From a checkpoint of a small masked spectrogram model.
Training: 12200 steps, batches of 64.
Rows from block 7 of the encoder of a small masked spectrogram model, named by matrix and row number. Rows with one number belong to one neuron. Each number is 128 + 24 x the weight over its row's rms, rounded and kept within 0 to 255. All counts start at 0.
Before each neuron's rows are labels from the 100 clips, of 14976, where the neuron reaches its highest value: "top examples" is what is common among them. Only what is clearly more common there than usual is listed. The data: tunes sung on syllables by a formant synthesiser. In brackets: how many of the 100.
# fc1: MLP up (encoder.blocks.7.mlp.fc1.weight, 512x256), inputs 86-171
# fc2: MLP down (encoder.blocks.7.mlp.fc2.weight, 256x512, transposed), outputs 86-171

top examples: consonant: /ʃ/ (49)
fc1.339 [101 129  89 108 139 142 122 163 140 115  91 131 143  94 100 122 114 112 130 144 139 123 108  69 102 161 111 123 135 138 129 136 142 141 102 124 145 136 135 150 128 117 146 157 139 111 168 135 133  82 118 162 160  91 138 149 127 149  98 127 127  99 116 141 173 122 131 151 138 139 134 103  93 154 159  94 191 122 110  90 155 132 135 121 129  90]
fc2.339 [161 114 159 172 108 124 126 116  63 162 100 165 127 124 109 144 134 107 122 117 145 152 135 181  84  96 135 135 140 122 171 160 143 112 116 141 125 126 109 115 136 137 127 113  89 163 117 111 149 130 149 149  97 129 128 168 164 115 161 108  95 164 142 117  89 139 112 120 153  90  87 141 135 116 146 124  79 188 117 156 124 123  97 177 126 126]

top examples: the note D# (76); white noise (57); child-like voice (53); first note: D# (33)
fc1.495 [102 146 129  87  94 143 168 138  93  90 119  94 113 173 134 168  95 116 143 122 186 105 156 146 145 108 132 153 105 178 106 120 154 131 103  86 145 150 149  68 170  69 171 120 117 120 154 126  58 102 141 116 102 154  91 138 121 115 119  95 136 137  83 113 169 102  79 130 154 157 126 128 133 136 124 147 115 126 144 122 137 133 153 131 150 146]
fc2.495 [ 88 142 119  86  95 120 120 107 130 121 114 138 114 145 138 133  70  64 136 109 168 172 161 144  96 147 166 128 143 155 183 145 132 112 150 141 144 112 130 123 130 125 128 116  99 160 122 127 158 117 102 131  99 164 173 110 108 144 149  87 156 121 114 147 130 161 106 150 108 102 118 176 141 130 153 121 117  69 152 148  91 123 168  82  87 113]

top examples: consonant: /t/ (96); reverberation (87)
fc1.463 [ 83 115 158 118 130 104 150 117 144 153 139 118  87  82 140 156 146 113  86 134  96 166 110 131  93 139 136 152  82  98 124 150 148  59 125 161 136 164 137 122 111  93  87 145 132 123  92 155 138 135 144 155 153 133 155 131 102 121 131 110 125 122 160  90 131 157 147 122 159  72  91 119 122 106 155 107 158 132 163 150  80 102 138  98 101 119]
fc2.463 [151 136 126 171 112 125 111 121 124  85 100 164  95 165 182 148 132 153 135 130 149 124 117 126 118 131 134 120 135 121 121 148 123 147 105 144 117 162  74 130 132 130  84 144 102 110 137 152 111 170 124  79 161 137 116 145 140 115  86 158 132  94 173  95 143 112 107 151 126 129 129 175 117 144  83 137  90 152 185 111 144 140 126 112 143 132]

top examples: reverberation (76); mains hum (44); consonant: /n/ (29)
fc1.309 [109 108  97 131 163 107 156  87 104 142 102 156 133 173 141 111 107 117 135 118 131  97 118 114 135 130 127 143 173 120  90 107 131 110 103  81 133 168 113 132 136 140 126 114 111 168 161 146 123 108 159 146 147 137 123 128 105  87 154 131  57  87 170 131  94 137 114 114 122 135 181 125 108 149  91 155 133 114 133 138 143 116 148 106 103 113]
fc2.309 [ 84 159 103 115 153 106 115 142 123 147 131 133 146 102 149 146 110 118 175 131 105  73 125 103 122 162 103 130 140 122 141 115 134 102  95 143 120 160 119 116 133 133 129 109 123 131 157 144 118 149 115 128 112 148 121 143 122 160 103 140 111 134 139 171  96  73  97 121 140 117 136 166 108 130 126 127 141 118 124 141 162  88 157 110 157 144]

top examples: reverberation (100); vowel: /æ/ (88); deep voice (58)
fc1.483 [ 93 132  96  91 108 113 149 134 205  82 104 131 120 187 145 151 130 134 111 105 102 131 114 136 112 132 128 103 101 122 130 126 128 141 113 113 124 133  96 104 150 101 159 143 159 134 159 129 113  97 109 105 145 131 147 138  94 121 126 134  85 167 126 160  59 109 134  84 144  99  99 124 163 163  76 151 146 109 138 123 153 163 114 127 114 132]
fc2.483 [156 150 157 131 164 147 111 135  55 157 102 153 144 104 147 146 114  92 154 124 123  95 128 173 131 153 130 104 122 123 132  96 130  92 130 150 168 123 150 141 106 154 120 109  94 129 101  95 164 126 128 138  97 128 144 137 144 141 136  99 140  86 159  86 189 122 100 152 132 120 133 151 122 120 119 125  95 122 121 110  97 114 172 116 141 124]

top examples: reverberation (85); consonant: /ʃ/ (77); mains hum (38); muffled (low-pass) (32)
fc1.386 [ 94 132 115 159 156 108 148  98  91 119 130 146 122 129 100 137 149 125 140 145 108 165 115 138  92 126 129  87 102 131 147  89 126 114 136 138 116 122  95 145  94 122 119 151 126 171 119 193 129 105 150 128 166 151 107 136 123 136 102 140 114 159 116  93 134  94  84 159 116 135 126 139 108 165 101 116 152 117 117 115 119 181 175  96 115 118]
fc2.386 [143 120 116  77 123  88 113  90 117 167 113  76 132 121 123 159 102 115 141 157 156 116 155 117 167 132 131 147 125 142 154 137 148 121 152 116 113 132 139 109  96 103 131 115 133  81  82  98 123 141 122 131 123 129 158 157  90 106 141 153 136 139 105 193 137 105 141 131 136 134 148 133 131  86 162 135 119 117 120  80 124 107 180  88 133 164]

top examples: child-like voice (51); vowel: /e/ (39); first note: G (28)
fc1.302 [170 132 142 125 179 145 151 103  95 119 139 120 105  95 128  80 129 168 135 133 118 156 103 134 167 134 158 124 110 145 132 144 111 120 106 138 121 122 123 123 124 132 136 142 124 176 141  93  86 125 144 155 115 165 144 126 138  77 158 144 159 113 121  87 127 144  91 152 142 105 128 140 147 137 152 164 132 147 141 108 151 123 129 108 137 121]
fc2.302 [ 78 103 161 143 112  86  75 136 146 150 135 130 143 119 144 125 130 127  99 124 110 153 144 152 119  99 132 142  94  99 132 120 153 139 117  93 142  96 125  99 125  98  94 129 138 104 134 118 137 139 147  95 121 114  63 135 119 139 143 125 113 175 174 158 152 132 120 127  90 145 149 110 158  89 122 127 135  74 155 138 136 135 123 151 133 124]

top examples: consonant: none (74); vowel: /æ/ (40); first note: A# (28)
fc1.262 [143 108 118 147 116 131 124 132 108 114 127 114 172 136 113 173 102 121 119 148 101 162 103 139 103 149 185 132 137 144 123 153 133 156 153 172 115 136 170 134 103 113 134 109  98 160  87 116 125 158 169  86 112 168 152 107  83 130 118 115 120 145 120 138 105 122 156 109 150  81 105 117  82 121 136 106 131 122 121 129 132 142 160 129 118  97]
fc2.262 [123 160 156 160 101 120 120 179  96 111 137 158 127 159 153 164 161 180 153 119 114 116 123 114 157 126 112 120  88  96 127 120 148 147  65  97 109 141 114 120 162 119 141 103 159 119 153 102 148 126 127 143 149 119 143 127  81  99  92 107 144 163 110 122 110  97 115 118 148 119 157 126  96 117 151 128 184 125 112 118 123 124 118 117 127 148]

top examples: consonant: /ʃ/ (97); child-like voice (57)
fc1.455 [116 123 105 138 108 153 141 142 105 142 139 127 141 144 104 100 113 127 142 176 146 113 106 135 117 121 124 166 121 138 149 126 133 166 123 155 158 122 121 108 136 163 141 188 137  95 116 152 168 115 135 160 138 107 120 130 132 126 128 155 149  91 146 141 104 173 147 122 140 143 108 133 109 122 155 125 150 139 118 138 123 116 161 150  88 119]
fc2.455 [111  76 107 163 114 138 115 126 136 140 111 163 124 118 124 101 112 124  99 117 133 128 133 120 101 140  83 118 131 157 104 141 141 139 121 111 130 154  95 133 142 119 111 137 136 116 104 144 148 128 163 130 104 151  94 148 148 154 119 113 154 168 133 128 152 186 114 149 122 153 168  97 149 179 142 145 148 117 119 111 118 118 133 150 138  99]

top examples: consonant: /l/ (99); vowel: /i/ (41)
fc1.507 [148 140  97 134  74 119 127 133 133 134 115 114 101 143 148 182  84 137 139  93 183  79 134 131 141 165 130 141  89 160  96 118 168  78 120 123 111 146 118 161 142  82 147 153 127 161 113 148 116  99 153 129 147 113  95 145 124 115 149 112 138 125 131 103 107 172 122  98 133 125 127 116 111 151 142 128 109 154 106 178 128 140 133 154 157 157]
fc2.507 [158 132 132  95 126 139 142 167  95 104 156  99  98 149 125 116 110 125 140  76 105 167  97 142 176  96 153 112 122 108 113 157 141 132 128 136 134 121 152 110 109 119 146 115 145 154 126  89 160 125 120 143  87 132  81 152  86 140 109 152  78 123 150 156 113 164 158 120  76 115 131 129  93 111 111 171 120 141 105 118 117 121 111 136 145 164]

top examples: reverberation (86); vowel: /ɑ/ (66)
fc1.66 [114  65 164 117 134 107 116 147 167 140 144  93 111 136 115 126 142 121 187  82 158 128 129 128  77 125 146 150 140 132 128 151 150 147 156 157  93  90 120 133 132 145 123 128 122 131 139 108 150 117 116 142 161 155 122 135 119 142 114 127  69 124 139 107 109 142 137 124 105 135 153 102 139 169 135 123 158 114 133 138 158 131 194 159 140 109]
fc2.66 [134 119 121 137 152 122 151  86 113 141 119 109 106 117 114 102 137 114 161 146 135 155 160 114  67 113 157 155 121 107 152 128 138 164 179 122 110 140 122 117 129 134 159 163 116 119 122 150 118 123 162 108 110 185 137 106 143 149 159 157  88 137 127 130 148 125  84 119  98 137 138 118  90 136 141  69 100  91 114 146 146 126 132 128 136 137]

top examples: consonant: /l/ (31)
fc1.328 [144 110  95 142 119 122 171 139 109 132  74 132 156 142 121 124  89 156 133  96 147 145 101 118 164 162 149 161  88 160 164 132 133 140 110 117 160 110 161 107 129  90 152 111  91 136 146 159 126 158 134  95 131 160 109 142  91 138 105 131 130 127 102 139 147 130 129 150 132 101 127 123 131 163 131 117 149 151 139 109 126 123 134 117 123 122]
fc2.328 [148 163 168  95 126 126 111  97 117  99 141 143 109 127 176 110 121 132 128 110 128 122 113 152 132 139 150 112 143 151 137 144 124 136 137 183 103 148  74 139 114 122  97 149 134 145 138  99 140  99 150 125 101 108 141 156 125  92 186 138 160  99 143 146 115 136 115  63 114 107 136 186 131 116 121 101 104 109 127 158 113 119 126  99 114 126]

top examples: consonant: none (59); child-like voice (55)
fc1.415 [194 105 132 123 105 152 132 128 126 122  96 119 120 107 151 139 108  98 138 116  94 143 148 133 124  91 120  95 131 115 119 108 156 145 161  84 151 105 152 124 139 151 165  95 126 130 126 126 166  94  58 108 121 139 173 169 137 125  93 152 146  90 106 135 134 133 112 144 162 109 142 120 113 144 144 118  84 154 135 136 139 156 124 141 127 187]
fc2.415 [136 105 189 103 128 100 173 160  86 105 178 112 103 119 133 127 135 146 110  85  91 132 144 119 117 110 116 113 121 121  95 119 103 102  99 124 119 129 123 148 156 166 135 125  87 136 102 119 111 147 163 109 117 184 156 140 106 114 180 125 136 135 142 123 164 129 112  95 141 117 174  91 108  98 143 129 148 131 128 110 123 164  71 110 158 151]

top examples: consonant: none (62)
fc1.350 [158  85 127 151 105 155 109 174 101  79 149 130 109 164 149 165  87 135 145  97 124 136 137 118 115 132 133 116 169 120  83 139 154 111 144 139  84 102 148 134 137 135 119 101  94 150 103 109 130  99 107  75 149 108 107 177  91  89 106 157 136 120 132 133 118 152 116 147 136 104 162 141 142 134 146 118  72 129 108 129 143 139 119 129 137 122]
fc2.350 [108 124 130  92  98 116 126 118 156 133 115 112  97 197 152 120 128 122 117 127 134 136 133 113 154  95 142 104 125 152 138 182 111 127 128  89 125 128 116 123  57 134 132 128 145  93 112 140 131 129 121 138 136 156  97  80 158 119 111  88 158 155 144 141 127 136 140 138 141 107 153 117 124 121 148 159 132 152 167  74 143 125 175 128  74 167]

top examples: consonant: /t/ (85)
fc1.354 [ 91 122 163 148 127 116 140 126 123 150 141 130  90 136 134 132 113 143 153  93 161 116 117 114 148 121 132 142  94 127 134 113 145 121 121 117 162 163 125 155 106 158 137 166 100 121 104 105 132 111 179 121 167 190 111 162 143 180 122 122 139 159 114 170 128 123  95 143 113 164 152 126 125 132 126 142 129 112 120 115 124 109 132 119 151  84]
fc2.354 [138 149 141 154 142 125 113 122 152 124 124 138 136 142 132  93 125  88 136 127 147 170 129 115 112 110 133 103 147 135 167 171 102 136 129 110 108 130 128 125 158 122 101 121 106 160 185 123 115 108  85 143 109  76 162 165 146  98 153 154 107 108 145 122 142 148 139  87 151 123  94 127 136 103 114  81  96 156 119 125 128 128 121 156 117 181]

top examples: consonant: /t/ (54); vowel: /ɑ/ (41)
fc1.58 [109  94 133 110 135 102 149 131 127  99  96 141 106 123 137 133 102 121 106 141 140  99 110 108 138 111 121 124  86 142 123 117 111 137 124 145 137 148 143 122  77 109 113 110 102 121 171 179 126 112 179  91 133 138 112 145 122 189 109 110 113 132 152 105 145 142 130 178 133 128 171 115 119 114 174 135 190 134 100 110 157  88 116 103 148 103]
fc2.58 [136 164 137 136 150 142 144  94 119  92 105 126 118 110 108 135 159 127 182 163 133 153 111 134 101 138 143 133 146 118 155 125 126  96 145 107 140 103 123 146 168 117 121 155 131 122 107 107 148 118 102 152  83  91 155 132 138  96 160 118 124 105 117 123 133 111 129  52 148 111  85 152 146 118 122  94  93 162 146 160 125 137  73 153 107 117]

top examples: the note E (67); low voice (51); vowel: /æ/ (40); first note: E (35)
fc1.428 [156 139 116 130 115 129 123 128 131 139 138 132 144 148 140 139 125 112 112 121 124 125 119  93  69 140  93  94 127 147 130 118  81 137 119 143 165 137 143 144 132 150 122 129 131 131 127 197 130  97 118  94  71 130 157 149 150 103 106 120 136 162 103 145 162 123 151 104 140 113 163 115 102 110 113 114 133 106 155 155 162 122 177  94  87 152]
fc2.428 [127 155 113 143 147  75 123 186 109 144 148 166 128 134 151 145 133 142 110 149 139  95  98 167 140 134 175  79 132 137  87  92 126 119 125 148 138 126 115 112 155 118 128  86 164  95 102  91 150 166 102 125 126 129 118 150 108 129 121 149 126 127 171 119  93  70 115 175 132 128  79 136 139 151 124 160 156  78 165  79 146 149 132 126 147 145]

top examples: consonant: /t/ (63); consonant: /b/ (32)
fc1.405 [114 114 100 145 156 101 103 152  99 107 122 111 129  99 124  64 120 129 121 126  80 130 141 124 155 125 136 136 133 166 153 112 131 129 158 143 107 109 131 127 120 112 118 125 137 162 136 125 110 103  94 122 136 116 144 104 107 122 136 177 106 131 170 101 104 140 101 153 103 103 126 146 142  82 135 140 156 127 139 113 127 152 130  87 134 123]
fc2.405 [139 132 106 129  80 108  92 166 156 148 164 158 157 108 115 161 172 145 119 122 164 155 130 112 160  92 156 139 116  97 145  91 151 150 125  93 178 122 128 179 150 119 159 120 111 150  83 100 127 131 136 157 116 116 130 116 131 168 120 120 151 138 104 101 124 160 139  95 163 124 136  90 143 132 161 102 124 107 121 154 145 134  88 192 164 121]

top examples: consonant: /t/ (82); vowel: /æ/ (40)
fc1.77 [118 212 116 119 182 133 150 104 129 179 141 112 163 143 132 144 124 143 102 142 132  91 159 133 137 102 127 117 124 133  81 107  86 109 113 144 106 131 137 110 133 114 137 165 115 122 146 111 151  97 132 156 135 108  90 123 151 115 117 129 115 131  88 122 150 113 128 104 176 124 119 104 129 139 124 167  95 114  90 107 125 167 106 137 138 138]
fc2.77 [145 128 148 129 121 152 136 106 138 136  85 175 143 107 178 120 139 134 153 111 131 127 137 131 112 122  80 133 143  90 143 159  98 175 141  88  79 148 145 130 103  96  98 110 113 114 129 148 122 135  92 143 106 118  87  88 114 100 139 123 117 175 131 121 114 122 150 121 139 105 138 148 154  98  79 151 115  74 173 140 118  94 175 122 126 159]

top examples: consonant: /t/ (66); vowel: /æ/ (40); vowel: /ɑ/ (38)
fc1.197 [171 123 127 142  93 139 103 161 144 134 160 115  83 150 137  72 112 110 154 148 139 158 139 119 100 106 152 125 102 116 141 103 139 176 139 141 114 164 126 115  79 153 125 124 121 163 119 131 153 134 101 101 112 159 174 118 145 146  94 115 188 105 112 110 146 153 126 110 149 117 131 106 114 139 178 125  82 156 114 173 109 157 126 157 135 142]
fc2.197 [142 132 138 126 124 137 121 145 141 117 126 139 181 117  88 163 134 185  92 124 147 161 151 128 139  97 112 161 132 115 106 124 150  82 156 133 145 133 128 148 126 136 147 148 139 116 115 130 110 136 148 153 107 121 105 119 156 117 138 129 117 119 108 114 131 141 116 150 106 158  96 139 131 118 138 129 116 104  98 131 159 117  83 159 121  81]

top examples: consonant: /l/ (68); vowel: /i/ (38); thin (high-pass) (36)
fc1.109 [128 133 158 145 125 153 138 136 172 104 113 134 156 148  99 112 146 138  88 100 149 125 123 122 154 128 112 165 127 125  92 108 125 137 149 137 142 137 152 134  71 149  90 160 124 126 175 170 166 139 126  83 127 131  73 147 122 115 114 105 132 119 143 138 143 137 196 127 119 166 147  86 116 117 135 115 119 104 156 137 142 102 112 108 138 125]
fc2.109 [161 167 133  99 131  82 121 107 105 126 145 130  89  90 102 137 153 122 149 153 124 124 132 131  97 126 143 129  98 119 144 159 124  98  55 125 149 132 115 165 145 121  99 146 113 109 153 151 128 121 113  96  96 143 116 105 144 151 148 148 119 134 172 146 114  97 133 112 170 102  90 170 143 117 104 150 139 160  77 130 121 127 122 124  99 117]

top examples: reverberation (89); consonant: /ʃ/ (75); mains hum (36)
fc1.49 [146 147 144 126 149 138 161 102 102 142 154 141 121 126 127 127 146 112  98 116 153  84 131 135  95 130 133 134 129 157 126 113 133 125  94 146 106 150 164 137 143 110  78 160 120 126 173 155 150  93 129 127 145 114 118 104 154 110 142 142 134 163 168 100 156 134 118 128 159 154 113 128 136 129 132 108 116 133 137 145 144 118 142  48 112  74]
fc2.49 [101 161 110 164 181 129 111 131 113  92 110 151 130 155 115 100 124 136 148 131 115 117 153 140 168 108 124 142  93 131 153 190 133  88 109 168  75 115 146 148  94 143 164 103 127 126 134  94 154 169 103 105  99 159 155 197  95 115 131 131  89  86 151 171  89 110 163 126 105 127 137 125  86 143 123 119  78 115 149 114 124  89 129 167 117 149]

top examples: consonant: /l/ (91); child-like voice (65); vowel: /i/ (36)
fc1.423 [119 102 123 146 124 115 127  89 119 129 152 136 135 119 119 111  92 146 131 134  95 114 143 120 125  75 118 167 130 132 110 170 136 124 128 178 123 197 160 137 165 111  97  97 111 142 112 151 152 140 148 153 113 100 141 154  81  95 128 141 139 121 145 101 164 142 153 120 116 111 131 109 107  93 173  97 178 144 140 102 138 117 108  74 112 131]
fc2.423 [131  71 134 158 136 124 117 141 106 119 142 122 113 137 106  67 112 184 111 142 161 142 111 156 141 109  96 167 167 135 128 100 108 124 108 107 135 147 104 139  88 107 136 135 140 129 145 102 119 111 110 134 122 136 130 141 149  85 111 115 157 179 112 126 125 147 137  81  94 175  98 149 148 127 129 149 112 131 124 135 148 118 100 158 160 111]

top examples: consonant: none (61); child-like voice (56)
fc1.205 [121 117 141  84 102 151 143 151 131 152 107  86  91 117 129 136  94 146 115 126 160 153 174 109 121 141 104  98 136 156 146 112 175 147 169 165 159 103 104 113 129 159 108 142  84 197 101 127 115 150  93 130 117 184 178 132 149 115 136 130 133 102 111 130 121 148  84 126 168  81 138 107 119 138 149 150 150 129  86 160 105 153 116 117 108 148]
fc2.205 [176  82 143 132 124 128 132 152 153 117 135 108 124  84  79 117 118 142 159 163 162 116  98 110 118 119 109 109 116  81 113 128  93  99 135 145 135 147 115 132 105 136 161 140 105 113 146 134 164  93 129 129 136 103 160 127 148  87 136 167 102 133 119 129 152 153 135 122 151 141 118  82 148 121 133 152 130 141  95 123 146 162 112 148 150  87]

top examples: consonant: none (71); first note: A (25)
fc1.436 [154 177 153 142 142 105 173 130 139 133 132  84 130 114  97 135 140 112 115  92  91 175 129  95 129 149  89 176 121 143 118  93  90 135 141 129 120 118 112 115 154 171 114 146 110 147 124 174 167 114 172 146 142 104 125 127  66 114 128 139 111 127 144 153 128  94  99 142 102 112 151 100  89 104 130 144 113 128 153 133 131 133  87 145 150 128]
fc2.436 [116 151 170  84 107 139 147  98 100 146 116 139 160 127 134 157 138 128 150 101 120  74 139 128 128 131 136  92  93 134  81 125 144 114 114 137 154 128  97 131 131 134 111 159 130 157 124 146 123  81 136 123 114 110  98 129  84 106 128 173 162 143 136 163 135 169 102 101 147 106 149 109 176  90 132 160 148  72 148 117 137 150 101 152 131 152]

top examples: thin (high-pass) (45); clipping (42)
fc1.231 [153 125 118 130 123 132 134 139 133 100 136 145 119 103 122 153  79 126  95 113 114 111 105 102 151 161 112 149 119 148 156 134 166 118 117 148  99 124 115 174 118 126  87 149 140 150 133 170 167 104 137 140 146 147 105  95 138  76 128 147 126 117 144 180 137 146 132  86 151 114 154 145 114 134 117 129 138 121 136 139 181 127 120 153 143 126]
fc2.231 [173  77  89 148 116 104  98 128 129  84 140 134 149 130 143 151 119  90 147 109 167 164 115 140 118 161 118 105 137  88 138 130 136 144 137 123 111 102  98 142 121 135 165 142 114 137 168 119 176  95 136 109 139 119 112  97 148 128 128 158 147 140 135  91 118 179 137 118 133 154 160 130 120 136 135 164 102  89 132 116 164 122 124 125 121 106]

top examples: reverberation (97); consonant: /ʃ/ (57); deep voice (53); vowel: /e/ (41)
fc1.138 [ 96 131  82  63 124 104 118 116 140 154 111 144 124 103 162 177 105 126  96 115  84 164 107 159 150 138 158 138 123 154 138 125 103 139 105 134  95  97 142  95 114 130 157  84 146 147 144 112 160  74  78 169 156 135 141 148 126  89 153 136  97 152 163 143 128  95 164 133 154 119 118  88 110 100 106 159 115 114 151 178 141 104 123  96 109 161]
fc2.138 [ 95 132 150 131 136 114 156  78 128 136 129 139 161 101 138 117 129  75  99 168 119 127 117 135 142 129 120 115 146 116 119 159 103 100 129  95 191 119  68 141 127 100 120 118  86 114  98 111 113 169 146 101  82 138 101 135 105 164 133 139 124 161 136 133 142 162 118 112 113  98 127 166 127 139 124 100 122 107 139 111 105 159 114 116 148 122]

top examples: consonant: /t/ (85); vowel: /æ/ (73)
fc1.431 [ 89 140 110 161 153 121 114 124 130 137 155 115 102 146 129 109 111  73 127 104 114 103 181 114 137 143 155 149 146 116  81 160 137 115 150 136 131 163 108  92 128 106 134  92 112  91  88 115 123 158 113 100 143 140 130 120 129 127 165 134  79 134 152 130 122 100 112 151 123 110 141 112  97 126 136 159 116 141  90 131 119 207 130 127 136 148]
fc2.431 [133 159 152 147 114 136 110 148 151 140 170 131 128 163 145 160 119 164 133 104  72 101 119  94 127 153 167 111 115 145 125 102 150 131 147 134  96 152 134  93  75 111 107  83 124 142 136 143 160 139 112 153 153 144  97 112  92 134  95 138 146 163 147 188 116 137  90  75 158 134 137 115 115 132 128 152 149 125 113 151 142 119 100  98 128 151]

top examples: consonant: /l/ (62); vowel: /u/ (38)
fc1.494 [162 150 124  96 101 104 138 106 102 115 109  83  96 138 158 126 111 152 180 155 182 119 113 161 156 171 138 144 106 159 121 101 129 163 118 123 153 125 153  93 155  87 107 134 125  98 147  85 150 108 209 128 117 120 108 115 127 148 123 132  89 120 125 142 144  97 159 157 119 116 108 106 138 145 165  95 144 108 126 141 125 113 141 125 153  87]
fc2.494 [124 124  67  70 151 118 105 136 117 161 123 127 163 145 151 145 160 147 138  94 108 138 131 112  78 107 139 132 100 122  83 141 157  93 127 136 119 130 144 122  97 142 115 101 158 139 100 167 109 149 125 119 112 145 136 150 124 154 171 134 123 169 122 135 128 115 102 140 143 140 123  94 103 120 127 180 117 135 133  90  97 128 120 141  63 164]

top examples: consonant: /ʃ/ (61)
fc1.78 [ 97 103 106 152 128 178 127 101 156 118  83 137 166 116 146 116  81 119 119 141 156 119 107 122 145 101 112 103 127 187 153 149 137 108 101 119 126 146 114 145 124 124 147 139  83 100 136 117 138 138 192  80 111 138 112 118 141 115 124 130 115 122  94 126 127 133 110 125 152 114 156 108 106 109 150 112 174 105 135 108 121  99 100 136 136 107]
fc2.78 [137 129 123  68 147 102 177 125 111 101 107  88  93  76 122 129 160 139 137 143 111 151 135 148  94 118 133 173 107  83 166 139 104 136 149 124 130 123 125 133 144 130  70 120 117 138 112 161 148 100 118 176 117 107 176 143 149 147 142 128 133 136 151 106 133 149 135 119 138 143 103 162 133 172 144 127  60 161  96 145 156 109  66 144  93 125]

top examples: the note E (64); clipping (54); vowel: /u/ (38); first note: E (31)
fc1.99 [105  92 154 140  96  99 105  97 152 134 143 113 102 162 129 150 142  82 147  87 134 127 137 120 137 196  86 152 144 107 107 133 124 149 155 145 108 131  75  99 112 132 145 134 109 170 114 188 131 122 106 112 128 180 108 105 123 144 135 158  57 139  67  94 140 111 172 162 160 138 134 111 112 136 111  81 108 143  95 152 127 146 124  90 151 145]
fc2.99 [107 135 121  96 114 140 136 167 135 114 142 125 131 139 115 111 135 161 131 106  86 162  94 116 165 127 136  87 119 115 130 135 135 136 124 151 142 119 101 113 112 122  95 103 132 160 153 102 134 125 143  81 141 123 150 139 116 128 111 146 190 127 147 186 133 136 134 132 128 102 143 123 110 125 107 154 150 105 165 113 111 187 142 105 104 147]

top examples: child-like voice (64); white noise (44); thin (high-pass) (30)
fc1.310 [124 155 107 136 130 145  92 133  96  85 135 113 146 103 166 100 144 116 160 156 104 140 175  98 106 125 145 107  96 136 134 131 132 119  89 171 107 166 136 170 125 158  86 116 174 115 116 128  95 129 128 143 121 103 155  96 140 150 128 100 102 163 147 119 139 106 154 143  81 115 131 151 140 123 131 167 140 136 108  98 147 125 130 160 155 126]
fc2.310 [115 114 129 113 159 132 103 202 171 115 153 108 140 111 115  82 115 112 123  86 109 129 182 119 104 103 169 156 160 140  99 124  60 128 111 152 140 120 138 136 109 127 106 118 122 138 192 143 141 143 133 124 136 171 121 147 124 135 133 110 133 149 105 126 128  96 122 167  75 181 107 139 128 112 103 161 144  97 165 144 169 116 119 187 155 114]

top examples: thin (high-pass) (60); muffled (low-pass) (32)
fc1.181 [115 109 137 150 150 121 154 116 148 164 132 146 137 176 160  95 158 107 108 110 163 140 119  90 107 183 128 143  82 159 153 129 154 111 137 142 108 124 203 123 162 103 122 155 115 116 146 147 148 183 122  99 149 143 140 154  93 124 105 125 188 136 144 103 113 150  95 107 109 146 137 162 128 127 143  99 162 119 130 123 188 128 104 136 128  82]
fc2.181 [112 113 127 133 130 141 134 129  93 114 137 123 107  84 128 102 104 127 146 150  96 141 152 143  49 121 152 155 126 127 163 126 153 104 113 156  84 112 124 129 143 128 124 148 100 104  69 129  90 139 116 121  87 158 173 129 110 118 154 143 163 115 157 138 134 127 123  75 138  84 124 143 130  84 155 124  90 153 124 176 122  86 127 124 116 109]

top examples: thin (high-pass) (77)
fc1.242 [ 89 140 128 100 131 131 136 182 115 159  86 128 140 128 149  85 139 114 119 121 113 127 143 143 106 122  99 135  90 172  95 142 113 110 133 170 130 103 117 148 135 148 112 158 103 141 175 113  75 139 122 135 116 109 114 127 149 131 118 152 150 104 156 107 144 166 100 121 124 144 162 141 118  81 141 184 130 168 118 123 142 144 172 134 163 130]
fc2.242 [123 141 130 123 141  79 121 145 152 129 153 120 150  94 123 152 152 123 124 108 121 115 102 151 135 120 152 125 136 131 120 107 120 153 127 124 168 141 135 105 135 103 116 117 178 143 163 108 132 122 157 166 148 118 129  93 113 129 128 161 118 174 123 178 109 105 145 129 115  90  87 115 139  60 128 123  97 109 152 108 127 112 129 118 112 141]

top examples: consonant: /ʃ/ (77)
fc1.296 [ 99 111 122 105 119 160 112 142 123 138 129 130 117 147 122 107 127 113 112 151 156 118 115 125 141 119 135 178 112 165 139 109 139 181 153 159 142 133 159 115 117 110 166 189 148  93  89 168 148  98 145 125 119 118 104 148 154 135 116 134 166 141 112 141 109 170 123 106 135 166 131 126 106  97 149 134 159 105 125 143 135 131 163 124  95  84]
fc2.296 [119 112 140 172 132 136 124 137 145 115 134 113 163 113  99 126  86  99 158  67 166 101 116 143 115 175  70 146 133  99 114 155 163 103  90 139 135 118 143 143 129 140 132 134 109 145 144  77 112 111 118 128 121 123 134 169 125 142 184 100 104  95 145 135 176 134 160 146 118 132 121 136 113 159 130 109 165 139 120  88 138 104 113 142 111  89]

top examples: consonant: none (53); child-like voice (51)
fc1.238 [125  97 130 129  95 101 136 105 111 116 164 137 108 122 113 117  99 115 127 126 122 106 161 129 130 123 104 137 123 100 118 136 101 117 139 180  73 142 146 130 135 104 129 148  86 162  77 144 152 150 138 128 135 169 130 137 127 116 137 155 111 161 161 102 155 139 113 107 150 111 175 145 126 113 122 156 117 144 120 133 157 186  90 105 143 124]
fc2.238 [108  70 111 111 109 137 103 158 164  98 119 108 126 151 129 168 122 132 159 152 181 109  94 119 115 125 123 116 100 136  96 130 133 107 126 115 200 138 120 140 125 146 160 103 137 132 150 116 140 135 116 150 118 134 142 106 147 112 113 154 111 130 132 132 100 164 142 184 195 142 127  80 121 151 105 111 118 164 137  83 114 154 192 103 136  99]